From a checkpoint of a small image classifier.
Model: 24-pixel images, arch vit, norm layernorm_no_bias, patch size [4, 4], layers 12, width 160.
Training: 5200 steps, batches of 64, held-out accuracy 71%.
Data: trained on small renderings of single solids in any pose, 98750 training examples.
Rows from block 2 of a small image classifier, named by matrix and row number. Rows with one number belong to one neuron. Each number is 500 + 25 x the weight over its row's rms, rounded and kept within 0 to 999. All counts start at 0. Numbers have three digits each.
After each neuron's rows are labels from the 100 images, of 14976, where the neuron reaches its largest size: "responds to" is what is common among them; "peak on" is the class under the peak. Only what is clearly more common there than usual is listed. The data: small renderings of single solids in any pose. In brackets: how many of the 100.
# gate: MLP gate (model.blocks.2.mlp.gate.weight, 640x160), inputs 0-159
# fc1: MLP up (model.blocks.2.mlp.fc1.weight, 640x160), inputs 0-159
# fc2: MLP down (model.blocks.2.mlp.fc2.weight, 160x640, transposed), outputs 0-159

gate.113:482425498476486505538529518537538520510496493506530522498552476485521479472522462472453531534485457513505498528521458503491466472460476482495518567508535487495519529510484508516496472469510528552505479502523530487498507500494491516471540480505496503506498515513493490534488499499479459504513531515511516461471414568518485483513480497533475514512511516528485492503484506489467519518538510494505504473498494478489471486534457480502492484533467479520499560487504501497462490485530480
fc1.113:534543480504476507522509473474498539519425503498507491454500505518529515510533533503491508512478498482529492542468502501534512499493477491576525478549481517473487486472450517502497504467494554492504457470497504514512461443497500489462452516500494511500488545504483514460472474532503520501530511497515508529502524507478513508505520472510486530517488489480531481487501485527495492524507479519518491495468495510495508451513539461423520551532485475504468452463505524495504493472480515
fc2.113:478506480471542548522515489498470529496540505528492512542472495495534532544437473527506482476501505462490487520490476475516420510495482506441475510507554482536484494530497504460518526486530499486544522520513481493485467543488472515487512485506498511511509471472506496498510488523467460509476485528498550524493471495496512518525517481501481494481479477479478507494514468518499505465480500473488497474493484493505515518527489533557473475456503557527442518477436501483503492484484497
responds to: red (85)
peak on: solid (100)

gate.549:526537497479507459497529480466497519475473499494488512503533497508464483492560507494504491553526478501526512496511488498511454529534495513514504487533479529448520509482537508513492484463478506500514501490467518504556490453476566465510498496543522518462458508524495446519495507520510525491463562494457478500495494504502553513478532514501513512509517540485446477530487533523446552496495507485492446510480492477507505489454527487463500477511497516499505455475473493499515490502484508
fc1.549:555467514478550539507495479492533462471505507519545497548473539500533473485526513489491511502516478523525523469503506502518461501487514544540500486519485529509485513476497506487516519488456489479463525465547486506518507523493469523505472482513546450490479516491498481491484479524509491497507562545474513497557539517473527452473476487504482511453500502507487498521507492514438487471524457455538500483478497487492471489465506506562503473523510492470498487470473510491514500493516534
fc2.549:450531505505498517525471527501484494505509487479516517460502462493478518474520494479510495470477558478524519484465508492533524504508526510487532468482484493450524508517484516531473490454472498480514468489473500525499497524525505524532451534471505508478522467514522487532489532505499469509465471491491452498444471488517553498507488504456567509532535507512480459463477500472467556507482498524466493530507514482452483495548512489495507510493512469519502482507499535486549524477479453
responds to: black (44)
peak on: solid (99)

gate.409:551516511485513504515535498521485519535529532505487543506528518507490493500521534508472501525531536498472517520501433449492489547497527507539507480529491504483451510521484479511468504458518504483476511472464510495509509515516538470505504533504496544481466512542481433502518495492451489508510502542465471544499484506492486519521489509479534538516465479499469513502478466533475532488526470540514496516493489497524522535475530512467494497492512482484521446495476461449519556496499478
fc1.409:519482458514454500470507510508509498511544510494509469508537533521554500520494520523526494471494490532524495548506512500480522497483468520488504480502486523533496491500469524480499524472508477546531506534479522470496487502542470465496505514519504548483478491491526474425472504485497516535521492497489466520526520465469473509516521462537460500493504474448518510491494506503497506509492456561497508496492499524512511556493491521462490525467509535514517535512490465484516505406492457
fc2.409:523495499508575537541517503446512454523480524531515455505445484561499527524515489499516502516517483481500467490510521509438453487520520540449499457563496489559507469464542487473484495509511519464523467492545529509486484460530456490509488513501501502472530509492509518448498466484524497487496502523493494514522505536510485487480486471528515489504519534514517515469514461481493494473498481487517509520469510520503507518484507501473530520490497485522518492476481473476539492497484536
responds to: red (43)
peak on: solid (77)

gate.131:534481489487527501512537484489533468490543505486565477527506498513479453479528502476496511539506507500450513513509519437512497506514503536535510487514514536473495487491542510470484494490509479527523502539500512511509475484488522469512497492529485490470456464511545456513484470544505523512490510538491476515525527521519510504477490513469465486454508538476459510505511502510413500489516470490519475536486472472474488502504555530495502524499491521498501517530424516500497495510489447
fc1.131:526462477493534548474531510475508458475526478506527486530514507491536500453515486483521528521517464479458531508536530466546482502504488514558466500471501510498472511483523526484489514511479488499495505535543513519489496502462506467483508462509523473482506504488500513521496445493519495522514511540469494515508542505535512478471451559483525491476497498476491532500524508461427476496473509467557460513501493478511486504457500522463516511530468539515484537525480512493508489525472480
fc2.131:481523480507501492512494507464453495517464511497510485468513465503492501453594498513486519484500504507535517489457473520505520505502501502513514479473465552515493465486495533541492502486435533474480512448486541536517486476517434510511503479466563482492502519527504494499470510501474501471497505483500492464496510489515504501510470464447500508529494504495493519550505522503509516486496524553499535498476506463477545445528533498464510534515517471471531490511494482476528511496473511
responds to: black (33); cube frame (26)
peak on: solid (97)

gate.61:501548491490526521529512513514505518481534532501479475500484494479484478508517540494499483553478513481518543510461480462487462504490511488504522533486514530454506538508471517514492490472507478526520482443486514507540495472440530498526545499489477514509490524492530486542501459544494496542463473529496509487507518535519527490465503502478449549521520488489511516502508497528486510479483493473449493531531488455465491468487559479520470455521463483547477496493478500473486462525505500
fc1.61:469565501496530531537487479526497496491515521534499482497469486496523490454522481493474474535480524489521513480506527517481493517481524467489554483515435510500500510545478545548519513456469509518535474471475519497541521507500483538557511507482504508485508478461509512515502500520491490478472456506528493468493514515533538513528507459473523492479529495463489506464567467508448525502495477483439500532518499467508511496532534486521482482517498484543494469517511481497516493517485479
fc2.61:523465520514459469531493491510534513496530520475480519459494503483511511521469521477498507463494512512517531495523483482483527478509513500445478556522493460518487496503474446531502483518501486511509496559523515443484548468495548502502478503502526503529507456485506467564510530486469510487530457494473501525426446492462537519500508507528521520552526523518490457465485485494494456501479528502487508526532483518498495520525476469493492502538490514530500506477501514476498535506493494
responds to: pink (42); purple (32)
peak on: solid (68)

gate.191:516419514507493513515532496505470524518519524505549504487464537457490485476511502499491536542506454496518521479474495532462488462499513525539500511508487539474492492510499494478485461493502517520519519481491496493509499513505488500491451472522482471459520518514477522492487496499522471504506521495508524522521495546493549525486465473519516530436489485488460528534503470520549527480547509481483558474496463474511477482501521488529474462556517484555518491491471492519454519483523517
fc1.191:517553523512471505466513514538497508462442481480494493490494488508488496568451517527498493514496534496504495523493491485477548524498456486494540479530474477507499514466482534498517456473531533511495499488485483471536492482505499514482466529501492549515490540459484522466494518513477498485515526506494486565473526507498455529503522480482460473524522497520530489507483492522473507483519494587495503494443511495480501480525532458497482530476498492492445499506508467495515478499505550
fc2.191:454471527519519535464507526509468495567497505499465477533492502539463479491486504512508519455498495477462487463487502542515489500491449472442472492506498500489459547513465523546503464497482496515496493505488553509496468521480507543486546502564476515491508514499509525506511524496502500518531486503497477494509474431506536501503533511497482527497545474488494538495527479485519488471517489485470544478515513538520519498482500483524500508466446522524480517497475491480456482549508485
responds to: striped (31); white (27); spring (26)
peak on: solid (89)

gate.298:505495494516510498531521473462470509528471496488448496500493494522490486486485509494510530488493449484497475541484514491502501488543492465535468493522488529462508502437486448520451466546513530496521489508508514520511465474466542489489472486524467519514533507469472497491480500496544498515499526446471499534467525480503494518471510521555523511563518529518513460518503545505539542508502538482539467464477469502513503494471481532465556489503507517491502468499498532487498520503496534
fc1.298:517560467521490501531520462511488480486520514517474511487544487495516478498518511495491436498503501508449507524526485483494498501487547498493494509501540466493468530536528483556482512531501517466506508497493521490520476504486499522517551495465480483517477498417508469559499531532493456513486478493479476521479483530508480488458485502516448512548552480486487471487533501514507488469494527515437486503492490464478537516543515522545498506498506529499484460489497505477498508511525464
fc2.298:522486519500501494503538509466511484461501505492498505527517514555491482464497491469521522515502538500450511476503537513488500501514484490522516455500482535454543481483480526464499515492486511520490483505460472499480501527482504484532531540523446486482511470563521502489493447517477554537482533478486496507501507460501512476527515502489532493450461497475505494536492514527514541502542481504538503470458539496487470492461507450487517514510539508473560459509498512512485520450487526
responds to: black (25)
peak on: solid (70)

gate.571:509512505526568514492543547493498522489488456486468489518505521511504490537473519532511480542521526451471550514501503459530536497546505495503482472505520440506491506487496489478495532466510464496457498479509515473496545467545482455504559518535460496483524488470526489553502498503522474505465465521499493515503482512487504512460487512506506539547497497509463521510498500519456500481521502513514469516486529546482486489520474505554539494513511513495489485492467523499498523459498457
fc1.571:474459470497514532546451519511478526488516464502515515519474499485467530492479480500508487498497533492497517487474476515520490511471487496505503513520524538519520507499504505510492527541466519516488481543552469536518512505526522506513455504486548572515463495531475521511489538500496551522506469508507500521542518483482507516521495509510542512452476497501472445516505479518545526460526494485520542462549512509542452525492527492500484534486500477429502525514495481472520467520483490
fc2.571:482508524507462517545459460467480481552486467523450500535498464491514523479498505497511493474509516472510466475479506485425522512508485501517565447500524499501489508519464502510518504522537494502494474527496485500495548467488532497519483537514486501481503509514528514467507532533516489518503478485528514505542506537470527518521502540526517450513421492534506493494551514538535525497509473478517480472527464535514482478505519494491483498468552500472507493495480483492525535510500511
responds to: black (25)
peak on: solid (83)

gate.594:507478497511515519486479483518512485494462496506483511509513464471529468478509497544488527527509518500470542495505495529524485480498499498457514554505472471496454543478537476468518568488469484547501523534465510514530489492490454487508540508507491482517487482499498541533487543517503488524565504489498496512495490528521490482510454519482519535492491519482477539460525491495501546464506507529508513482522523518498482498486545522588465549516496462512465466503483502536507510503491471
fc1.594:474483475496480484504505495469491532489561503498590497501509534496447478500500478494502528474505509495505479471457510532540483518505506518555475491465513518501519505489485466499525519515498509457510504497506472549477516503501567490521502475523520487511506536470484515470512520472562518518499504507488541513510516462513536498485497501508496484451495470492451507529432473479498500506455480515525472510542530529498493531453489506484504511537453517495502531524516516498458524480501525
fc2.594:515467504461494487525478513505506515463447502526505499517522542493548503508511567469518497478514529525496503476478519501510519536496507503509488471509495497486501550462480520499496535490544553498528480503514499506504526470487549493514464504496489483485506491478447476456543480491515521470478505469503529529515475539482516506493532475524472465473462491483490506539514496544525491490501477498510476459498493506460485443512597477534505482491505487489472498511491541462496485534478473
responds to: red (78)
peak on: solid (93)

gate.347:502526542509496508537546459543503532513478505529491514499463509497513492407526509510503491508510524464546515560533484500490507494485480485497488507503471460479503477511494515495459505522497539487511507511504513500511487493449513501466447489502423483531530462492490482486546441496496453458514483506499516495468507546499515523509523483471553549515506525503481489493536504482508516564518501481465480484530458487536505491522495505480484498515486512512516494491508495477515467509519506
fc1.347:500498514503470462505472463489498511530462495515491518503507524505503477524460516548510467500512470512498492493506517494504475536547505509445498480489526491530512543458521520535473495532530496478512502472478492511492498538545486523477494460495477508493483482485502517467458498498508470494494484548498544480527493473443486471503480531477473449475502489489503520470505471538512480461505474493521527534512506501487518446491538497449463478467487505565482458468525506518538523480557471
fc2.347:487540548492512502532494488514446526504526461474518536528494480502458505528492473527525442536465480526476490519504490503507516480532511494547495528486491464463503555494481454483496493471535522493525513494490522491495556469513470491500489512521502491533516494516485487512506496487535512523504452505516441500535540444513487488506462497523502526502560478520455466468486471493494528505504499453504453507531471529542473532497499492487531502511499446513467477470494486497487497505490500
responds to: orange (29)
peak on: solid (85)

gate.153:494490491510491448565529491505508517545439522499523514498494502558500489515510496510514489476496460514493503487521482526510477495521532507464508525520473503456477539443541509484477445517531506494448515475510519477507499535473477526519536489495482496483513504542458477499522516489519479515493520470498530525422488474495514477491512512496481541487487486513505505499481508551538522505524506536511535477463479529470487460514521489512497504544471522469535474480538506463503519503539521
fc1.153:501468490523475488481501518475509480489500531481526496472516504506467510513516500492463517511534492507562465517496485475533472519480467486491509471529479524521508471519481499561521491484508521507531532495489483555479455494529524517492472437490488535483494494487466500476460521467503534489493515481461451499538526521502506571488487489510537471491509510472438543544534489457505492509493524520464448495506512466525535512474494490475492494489532497562536494494504527475494508504483517
fc2.153:514504486496495466502469501516454520486526467479474520481503509499551537473570507449482523458514460502518464495463494477469521484538511511490480509467497504458514541544494500496465501523494519499514521496517477523458507506489498502521497498494488528510514506477460472524468503476474501492482499475493475460487493483527477537479479467481499495550538469524509434531489505488555474541453521538479518474493481503491543558518485475531510498516537511490511482535503501519477537467509490
responds to: metallic (65)
peak on: solid (92)

gate.31:492524509439485499540480496511492507499534527486559497496531510504476509458468512464488476507525543548538505515521514489533466514495528508515478513499511521505557490498487507536487529508479494488496487538502454511517535488511558505499482505488495535467452432521495450500503467484488511543473506462458480498504457522482479489521548473514486480500540487466506502517500513482472509468477499479461526528496499466482496537484429529507512490496549519490533540514494514500491504489495497
fc1.31:537534498517475500531485498526505496551494470475478487529495457508500461510536492488523516483489503514487517502490512504514479481522483516461523488517520491507511510436495471510481436478522498509501470494499549536508485474531514501476527477523481526511506482462497482530482571488509485496506556512500499504472497485520530487469490477471482539557513501509484475472513473455563534492485504465514516495489467533501510512532540523478498502483520521481490505465473529559580481475509508
fc2.31:513458507473460533479518515546473497480506516518503458505482534514540523466490515479477520480493507492519509472516491494497516506472499474474481501504475501481513483507547547522503495518495517529485515476472491430486526526489525472467460483513528473500442477467464505491494449488457507462475499505519529531514518469499498561476539519524498498436485482511501502510527472501493491521493465499487514478539539564516483498520496511484504473493542493488530505535494519434475489532493469
responds to: orange (31); yellow (27)
peak on: solid (74)

gate.155:495522527487477500474470481483502504519502502506519531482502484449490480462481537511506472540512526497548534461487506508495449497485482528497505511511496493525485501561484509498499512440499461537481494488467517498574512479507534501500497513541490521508460523546540469485484518552524535502460530541518487506529502485472507501510510510509512468472513483478471501514468523560493509501496440476458462485490487509480488497475557505490473469484494511548519488484465491505530488515487452
fc1.155:464486495538515529540507500516505513464502494477511433491481511571517529523521477515489501464505467503474477531506509504486547447522527493480490486513495504509508484465497492482511492518506560494516504477556511465446502499504450477483513461474523477503528495450470537484521492462483470512520461444521537502478488487519491504485513475500444508531509510507554507492517493488505493517506540511508518552503493487504511467537472501529509516516489472494487502512556544498521499500525544
fc2.155:509531515517481480484498506486450511545504513519511508501504477471493527486523522551532471521502482508485510528477508484505482490510470511521499500492503456428481541528484467503501505489515458477519498524488465502509508523523512505515568511528463521454466546474478503495548522525509467534496483526532488493538499493507454526506489516514511502464504473476459479577526497511487490499512478530527482487520495515469453520484524526516464482493486554509517458500464475503453533504535479
responds to: teal (75)
peak on: solid (82)

gate.247:523455490484513488507510530504485516506504463519468511502491520483521469462498503451481539507527516475495509496494467478471456518515469525530498548520453531496496484504507453514520507485516467524518489559485508514489503509464544500525506537503494529524498499522545488462463523516510556526503519550476495511477526503461494516480494524497581477469458485436493509502491473485524497516471476495522505499466501510541499539468517460458518503494532494515491519495472465471487546515503492
fc1.247:502478474497500455466530544505474499469443469504465510510531496477527500509487495513483461508497481453477476510535468475552509531499486496519521529533502532470500489468535494516512496482509524466494505473490502563496459539466496512499501493477509518544540507517461536484512515460477493502536519506486461510434508528491438503472528531471525469511487497489509499510518492481478518514484505502523491520473454520506524467500514478499530546486519481495474471505536473469483496565483524
fc2.247:460498516493477519507499508493487521545479494519538495518480542477466540502479463482488522467463479502515511510522485507512496453504513465487507513471516496443501519490489488472492548537521511539491528505502492515498511537454494523481531482509495475473474511470461502512565532533511442508476488470553527474491471478482536521513501514498475517476467444487464540525529530526498486502491508516509503485550485515485449501528530503560487492508485491509520536553490510480489478495529465
responds to: teal (52); green (26)
peak on: solid (100)

gate.134:551556499509458488540536502498510495508491497501527500532510521519495481505494486542433443512538442456487499471487483479503469488556479510518503496512541563440517529463535483498469468536518505502537472486519488517530462490425515498508493457469513495490498540462503478541524495490486487540506511510474481502510515511486475505478506478509467480521491487469539487530536490493504509522492537475476494501546494514494510499479510476503513492463514505495492474533506491493495507523521511
fc1.134:518427498505481494445479530497484468524449557503506478494516489529521439513540521482546557533528482507534515495497489515484463474519507470507499521497488483512533528527471501530524501475520510491531533508484559493496522463545494480524468486507457493474509503525535542510510509493524526537510507486492473477453464475513539497495497524499503516479522523520512507499503516498507535486529448470473530498474467462503516510470502534518505500486470497494467498505485495487473511490461446
fc2.134:516502496522535480474495492474500558471525499512503524524485496529493510427484497493477493502505504471529490524451498512469537454513538477524491486493517523532480512499525495505526488445479488466488517533468479480502506508480492449512459506489482529492484493533462506533548504508512491526514517493497482504496466503517487531502528489540546472483531531520460480520509537521429505478452505504480441505506520515513501532489450491472508508583480524500507475492523472490478480496479510
responds to: metallic (63); black (28); pink (27)
peak on: solid (91)

gate.516:513524506510512534506525481502502533505508456457523524521463519510495519460504440515434485523549460519499480484483476501516474461502514520567472454517503548487482501515481503457528512529487524496473511498529463507480477494428519479503485476497495494500488513495479488464526477485503486540526530502465516524536537527510480502497502483536502458486537510453528499541507539522477500507540545481473507477492491494508515491479476498486483502512554539503506520500529510490522533536513513
fc1.516:503500536513486505531481483571495543404528456532479467504487533503552519464489507462467516522516460505511470513503478486466502469503471482505536493505492510520483503492497503504534496473490534511515497486554451503538519493463518516506500476509535494534511517483470498479489520501485449477473485506470528502516497506489527462485513482516523494537533534460510483495482510506479507511482529466503460475522476481540533482498513444516514483526498534500470491473509516497521479513524553
fc2.516:521463497523495499498517512497521464519513490498493480540532492533497482495487492468513533439500483518490471489489496543494497519484479482439510504487494512461546506506470520496474513532482507533523513521502502498494489521485513548506476465539506496506526436507543505485464527532525551488488498547456484455500536509514526487501507517513491519478499520466527512489511530480537495476508488451525521479487508530506496489469492473539512511432502497497461596509468511524468465513509505
responds to: black (49)
peak on: solid (95)

gate.345:510464514509528498500514506537519508519508442527464499551493495475518485496487510510527488507499524490513487468481481489498486497514478499505537452507513484499520508493513505517512538521474488504492471509489460502485536468473484525481452519515540546472469528474546501497540535529507497484533547541500508427559546523495495455501490456517519501493452492480499517514486499519470559519478479474507510501517494538541474507491559482486516525487499499471476537475500478558504487505493533
fc1.345:470490457547485497505492494452469482537524495519480480517477498514529547510484515488479509522493493491485503462499504496474511500522523518462473490495525511486529519514471504510518501474500505490481509532492534520494472526522497502534513475508462494534523514519506493484484468463484551463513506501460537501503592453540506564499477524478503474495503475526496504524501497542543472511526482489478532479503473487480514499507507498498505545433514495529485537516542520491460448516547459
fc2.345:495546509484516508490533484511511497502489492465574497482491496488494509542497445528491493563527463489490470510473493476512534529522506497493495508493518494539463512487484473490550485482508486504484515479478525551475475508523475494506530473514544537530485530469493513528524513484478476505508519564473481505459457541494474499478502544501480493467515512488496543505463458481461476515453510506517488499502456453499463455526529501482457501505495506462488512531448519502486530490493501
responds to: blue (54); teal (25)
peak on: solid (97)

gate.354:540498485552456508469521487471500497511438476493493497464555500505552507512493496543472542539520486472499504507537498491523538494498521504490530475499505532488466489534517506484493478485527526530476498460474536480508453494507472455453460454527527538490489544501521466529503504500488495481538574497467489528504509491474504512464515494533490521505518488517509515515497507503472549507516464509477482493480458480516504478500545492534503498513514497508484437479521466511506523481504520
fc1.354:505503492531459518524516502510517497473566560488494462488457521531491507492494498494466527509495530491516507527514503460484494489506535526508501494512504536476485510547489558525487497482431500542512505474491511473482490473501515460513508500522502489482506482534553494496487446502478538467506501447523506530503529486541517557476495497500468485467503466509477526500476515524436544502490510514469519526508555470491517516505502472505509506552527477497529493518476461503529519472505473
fc2.354:497520484543498522516514553472553483522438494514507449484476480516508486540537522531527520515480479483490475482472549494437487483446520475494474464518474484526482521512488503493457509488508462474507483477519523488498513493482476529474514508474492498505471537534465468463517449455486523511501547524519516546506468526513504529534458520514499529464522524529535519491527484491498511510522506467504504509487518518512485505502468552520466499507490518507494464488468485472491491501519542
responds to: teal (32); green (30)
peak on: solid (89)

gate.448:513500480506544516524521520468444493538514527510484502465482484497466477527541507498479538472476486479488517499479496492463523493529495507513501541516485498473505503463522480508479493531512457495552468471486556502503505515502498465537517504504467462451511483533517488546490504467509477509471487491488474542431456469506566535461486509491502535508511517510489513497498499523504550497477514516520513529494486530497464506513528530515537449510521484511528440508458501469494535501505484
fc1.448:535499476525476505482497510513549524478553490478535493545491490480521537461448494513487500539520500488484513502479490461542451498478520498499519472502480557498495509525470543506522535460470540497464496514547462515516476501473524524510511495514522528544487488499544510495488484502482517491511525499465536481542529536516486480526493487521517474481532476494482511516469483490494469491524519450495490441509496491506523486444494464487466513519481533482502570463476500498495505535498507
fc2.448:444475523479468490507461497474482505481473488530475517513510556469505533489508475508493488537512525507491515502509470495493518493543498507559489492492515485513490540516481500466482498477545493523500491447476511456501561455475513465473498558507476523497472515495484471460543492525490525553507500459540541518521501483462489494504512520484505451538451496486503482523473522522519475523476504540494480503460504524497487486516496481474498511495521501520526495519558519471513508464509450
responds to: orange (31); red (25)
peak on: solid (75)

gate.302:520502504514496536461502485545496515512566461492509528531476491487524513487533491480456500453520473522476489536501475480461501494486515455521501472531512552512475525534471491466507477513497517511480481508524489505498491510483475519488491512518508524543504484447477504490491507483456461480495508501492485516507572513522531525513466470505460467519558538481510495523501491473501519481532538508469478466519456481524506561477448490491530540525494519490474522483504489502485502461540508
fc1.302:519488501527492524508523500511534519489526489512507514529494505515488553479465492487506486492527476492539459520499490486486498477506497449564497495504501533465474494497477542512499504522484518533505508505517438507500471507471546513498472461477503510506511494503477475474485490515500468501533517476467490493564504555527518502551504491536512475509523519468514491532502494463490520498564540459468483426496527472552531508483442487520507504509481494524482488519506474485469535529453511
fc2.302:550479528518503502514526497529506493515481508478507484540498520514519446510490474511501546548469465457508523478484504520492487496484476469455493484483461515514508465505520510506500503483484478557498500512512505477477469528471468550507461453534485503495456489515537509482529512506494510520534477552462550531513458531492550481511505489515468520443489514463519526491504521507515503471503478451521486506509516511521476485493482464507438478447467529533498509505504480499487459521510484
responds to: metallic (75); purple (26)
peak on: solid (100)

gate.160:509486505489524538514533502501471507464463506481513510509443518513494462508483519507487566547440517488501522500478498496480486490510494503521508526516517532492500523460478542460531513499463485538522486470484537472484497503481485499508512516502457488489467473555487517495477474497488532521468455479521533566475524503486527501490512522501459512491450504488507522540490513500494528525517438492525519524447507487468428453500495508504501505502519482514495491511441514478481479475492499
fc1.160:522481506469509510503534495495496512460460509476515462515442526521479453490497524479482557544460518481511514492501482494476480492512497486515488522512510542488486518481482547481530503493503498550538508485496550467517488493478505503515482506497471492500462493558480487497481464490503513517494466474514553548482487487471531484510504519499462502482451511463513517551480525496482517519502446490521538517446505482472458457517491502498497504509534487499507533564447516484492456487492520
fc2.160:497486490525477463486498491476539499512514521492459519510543472522533496500472496517507445514515483530494505539537500505517465524462496501482496495494488496518500445516497493528523466464492543454472522532533502521544480509505525537524496473478516527520516554528498516529503509501507529477530526520455503508508493521487478484527504455476488537523561473528451476478495521521528478470492523557464476488524480504489534463513539515485449499486486497523506488480546480513521470549492492
responds to: red (33)
peak on: solid (96)

gate.200:532480514492526489477486490484471474516500451517484501537517507462443540460534475463524482475504491504510479479492487496484496490559479528512515459490510527487501480501548464482453512514486478538525499492532436556549527515513489491503459523530521503525510506471517502499493492499500514487458523566533488449512538483504509488515507512533537490510506503492479492555499532505495493532493432467528459481514485528525511529473500500465543472498491513518523474505484511501519502507495515
fc1.200:532488492497500501490497503497513501447478502513506466511498528513501520526472503448508524493524520478482491496555494485482474512503520511508561473503446531521461484462504512476496532458458484490508505437509501496505505512489503521514468516591508478461479471503511491446489469510504500505479540534495525486538518449481523442528502524504484466505483525517495506489437505505459511509523490489554492501491503509501456498487540464468512518536495503470524482496493510489532523464534503
fc2.200:503483513505487477517465526479525529457507441528497499459466522484535536489522490480499466446537498536537498489509495496477525517501470469552559475514480513551535478506525499531473489483456478510459480485491514470528524465472483518496434489498487493553512487495493526489463505523505535470466494472512512487488510460493555487494504537505480500532506504517557466480471529477499503516495507503520468505458499496523495506493540483531494508526483484503478515517521480500487482484501558
responds to: blue (61)
peak on: solid (98)

gate.388:489495522514504533501450523468457486495471496501525510478437478485481513455521493490497529517470490483549514465477476531488488444538492490523492462546458541493517527470539531501503528492459521516507458515526494565503510499496497481511450516524518519495540482494492503492493517496521477491484488497546504486497509459502552525493520530520532434530504508502486463507535541477525523524539528487506482493504486504530464506450517508489548498509479501516501518472537503518496472510476512
fc1.388:490525522539505556558471499452515468514490499483518494477449524517505533463501481494488541465500484488516510458495488520451504445510499527517485469517453529493526531497474510493479517513495515509472434501552510498504486497514455475496458508525532488493550470511499500452464464473502502514489518481551478481509552473495540520501473514512476488489522509488525462516466529514514503530545501492527526490503498518522481500478499515479563512499515500506519546478503505500535482486514509
fc2.388:459479506510454513475530487546518537496512513510526469559536538513531539469537483478516513466506505432487516523519478522558524491476520490510508523448479490513475451501497522510558485488474504540487506506498479529493493505508505511470502498543539514494506445497529520568516543497471454470505487455507495468466506495497496465514476486484480510502503507498513492458497478479494511514527515505506480481536466450509505504511485459535525516495468487513514526518483502532508510515517469
responds to: orange (26)
peak on: solid (100)

gate.408:532483543472520512497484468510500499514458505519530524481468517506553466483507512521468537467486497510516513531475440526505465500473491534496497522526459509498465533481483476490518514469486501513469485471500541530534484549498416496462509515496521495489481524511491471496456496476505484522544516516513500543477500497443493471503485537489502507498472502510464470520479482515480503479477491533521489487495437512513461483505582502506506506531508509513544495497491495506519519487547528
fc1.408:526538512524490532533502483516520513515482498520509491490511531517569499488495461503458492472504491511499481509512439520471510521480513535489496504530459509511503533502479503485499543452523525504465441459517527480523515516508477478493473523505567528521534545441497516487468486510490514511500463498489462520472542520495495473473493495508470535530498455494491490468468497524478487489493539547489513516518475493515529505536537487472476518507512477492496511478568500483502511478558519
fc2.408:488467545526521511501515536495551472527496545467515500491489483522453486536464490509526532517482515486459533476546493515477523444514477516432509518532497473482521478464484478463529498488491491508504516507501544461482509469516503484504510532559527493462504516493515545469515525508523481515513532472536534508505488447499511489513483487496495533523473513505507510496476511506516524484563473476517529517503513499499452494478456501507523522466509481491469484500494542518514467459517551
responds to: pink (45)
peak on: solid (100)